Rows from block 2 of a small self-supervised image encoder, named by matrix and row number. Each number is 500 + 25 x the weight over its row's rms, rounded and kept within 0 to 999. All counts start at 0. Numbers have three digits each.
After each channel's rows are labels from the 100 images, of 14976, where the channel reaches its highest value: "patch colour" is the nearest of a few named colours to the mean colour under the peak; "strongest on" is what is common among them. Only what is clearly more common there than usual is listed. The data: fractals drawn by 1,000 iterated function systems, in grey.
# c30: last pointwise conv (model.blocks.2.c3.0.weight, 160x160x1x1), inputs 0-159

c30.87:491510525447563507477432553490471429494513553488516504491480483517556449479505511541452443514531517530462573480449526524490496498475519501515550501514528468497519526469501533507504481523495442493495481529455516499517516495496494468486496509502465504453473494519487523501528518510474494507512506491492499478490489512523491503515498530525512488532527502481485469518484497484521507495498471511506498467493499496515481497470511533483502479501499468521497491464511514498465509488452511
patch colour: white
strongest on: dense

c30.101:496512508506520475482506514486483496436503512482524494505519491490521465473529521487490456527517479516466549481448536509559518514518509497546505509533501508425492496534510540441481501533480467470498530498495520508520496480489498407485515456453485489505503502485518482454504519539511523515472507527486460492468511498502481454523499523556512489506523511475479521521506508464502511495490517530530514510489534512524484457498499533496525489471519507527509480502503551491473473485489495
patch colour: white
strongest on: dense

c30.133:471479539497532479495557515480493495462545495484509526502492462474503523525533513485483494493504492530484472431453467536495519523510466466468506461468444456512497432509476488507522495506514497491499495489504468525446445466512499437466538481485496476512511478484509511502505461486491482503491456493465457467470482455476496478507485530483494525540471524496475508534515479487510498504481446489521499531503485470487494476476508459484507520505502502498496514479468476511512497465506500
patch colour: grey
strongest on: dense

c30.79:479456478516536481488520514452519488499459521467493479468512487493517484489509502477472504484470464487510509447495452505524519558515478453442469464495434498527509446536487506489490480533496508522497508528553464542465491536509526466479494516550539464517515508471525506515513490487478490487495461536465515476490482453467488491512501476481492489491433472511486531493470498483490495494491484527466485484494503519480456494452492533532496474507504482494503487490489481500502482501490472
patch colour: grey
strongest on: dark on light; dense

c30.109:467521520503514486491505534479484500482539539478551505514519494464528467489548497470468483472501476535440518460485503511533529493478510492533500494510495530482510489520502534486492503498544475464479471460555496496488473532487543472439483485515471487508498498480501500490479494513498452500490527497462471510465526496494475449534502511536480506531500501434497486522519555487465501538451516535494489516484487520529497472504481503499494518474505490512492470454479493516470481446540483
patch colour: white
strongest on: dense

c30.108:544520490484479516474520478543513555541495457534492490468480506542502495553499501526507533506512538491544517522539513488520481522520522501525526536487571536521501538491534509488495478497464528475547512510451524514518518528473469494545473493502525510487519526521441483533494509484488468467510539501556514489494507549494510494520493520509508485492526473512508492508499519536500539487508528481506480495538506561511512510534499465490511507495520536476477488515501513500510523464533539
patch colour: black
strongest on: dark on light

c30.112:473500508465562510473527521474454494475498524505516516514524480503482501439522521462463505445490453532504472474464497488568498517468535462482516453510457488472481503552449539464521460528528498508449498478562518496496505495485512464493479505504512489511485515489521495463538495513485507512471486512484477491445479506483483460491468512511534506511464520497488490512465500479510482521483461514493524494485506504498470486505510517466506502488483533500505498486481493472489487502431507
patch colour: grey
strongest on: dense

c30.129:528495500494464480464496530490528460502511494503531524532523500515528434467516522498503473491522481557496529485461512492505511502477531499472462520501480448503524472494468529479477470557499486462431469513477477518499464470512470495498489490491461487506492477502500457495520490482472524491468464505493476468520494487483464476489514519533549544548505504467526495529489481474505510452446519538513516536490519482473509499495474479473476495484519471533537499466483513508490503486458488
patch colour: grey
strongest on: dense

c30.145:519501498484516516472524488494507542498494444546498527511528466526451549484496494503577526498518484479506464567521484512473502507507452508501492489519527521565510491529500486498551436476545565507538520531535470531489490509495503528517514500511501506479539479546469503513503483493499529489489461488472514484571497456487526493510498498507501462466446465529509502487485498517503514490513494494471497487476515489500489469480485499526502491506487534512498481471523509504513502526486487
patch colour: black
strongest on: dark on light

c30.44:499469515496520466505530527443486486479552521459520512495509499490503493484527525512444521490488451533468483461480485524573537521501474476543497502428464479477514442518474529495490490515549481479470508489528493508463476451520541491507518486488500478469488517488522503495531447517495505511524490526449488478465525499483464452513495485531510473487486496509489520491480509467486447499508465514489507509507456469488489507529464519521494465496513527500492496487514493495494498514470511
patch colour: white; grey
strongest on: dense

c30.2:497526467513499495471556499487504495508465526484462456470533480493460536509516508490506520483459492495481480495473497488527512507502510453551451515500515496525484503596464497458497504529544493502485462508593496518500500514524515473487482490520525502489533530487518514481496533473512504462489507513494470506435487504488480499536492507554499455486521482524495570513512485491482493484490503527516464500499488511493504475492482486503485493495486474522473465478480503509514451499530511
patch colour: grey
strongest on: dark on light; dense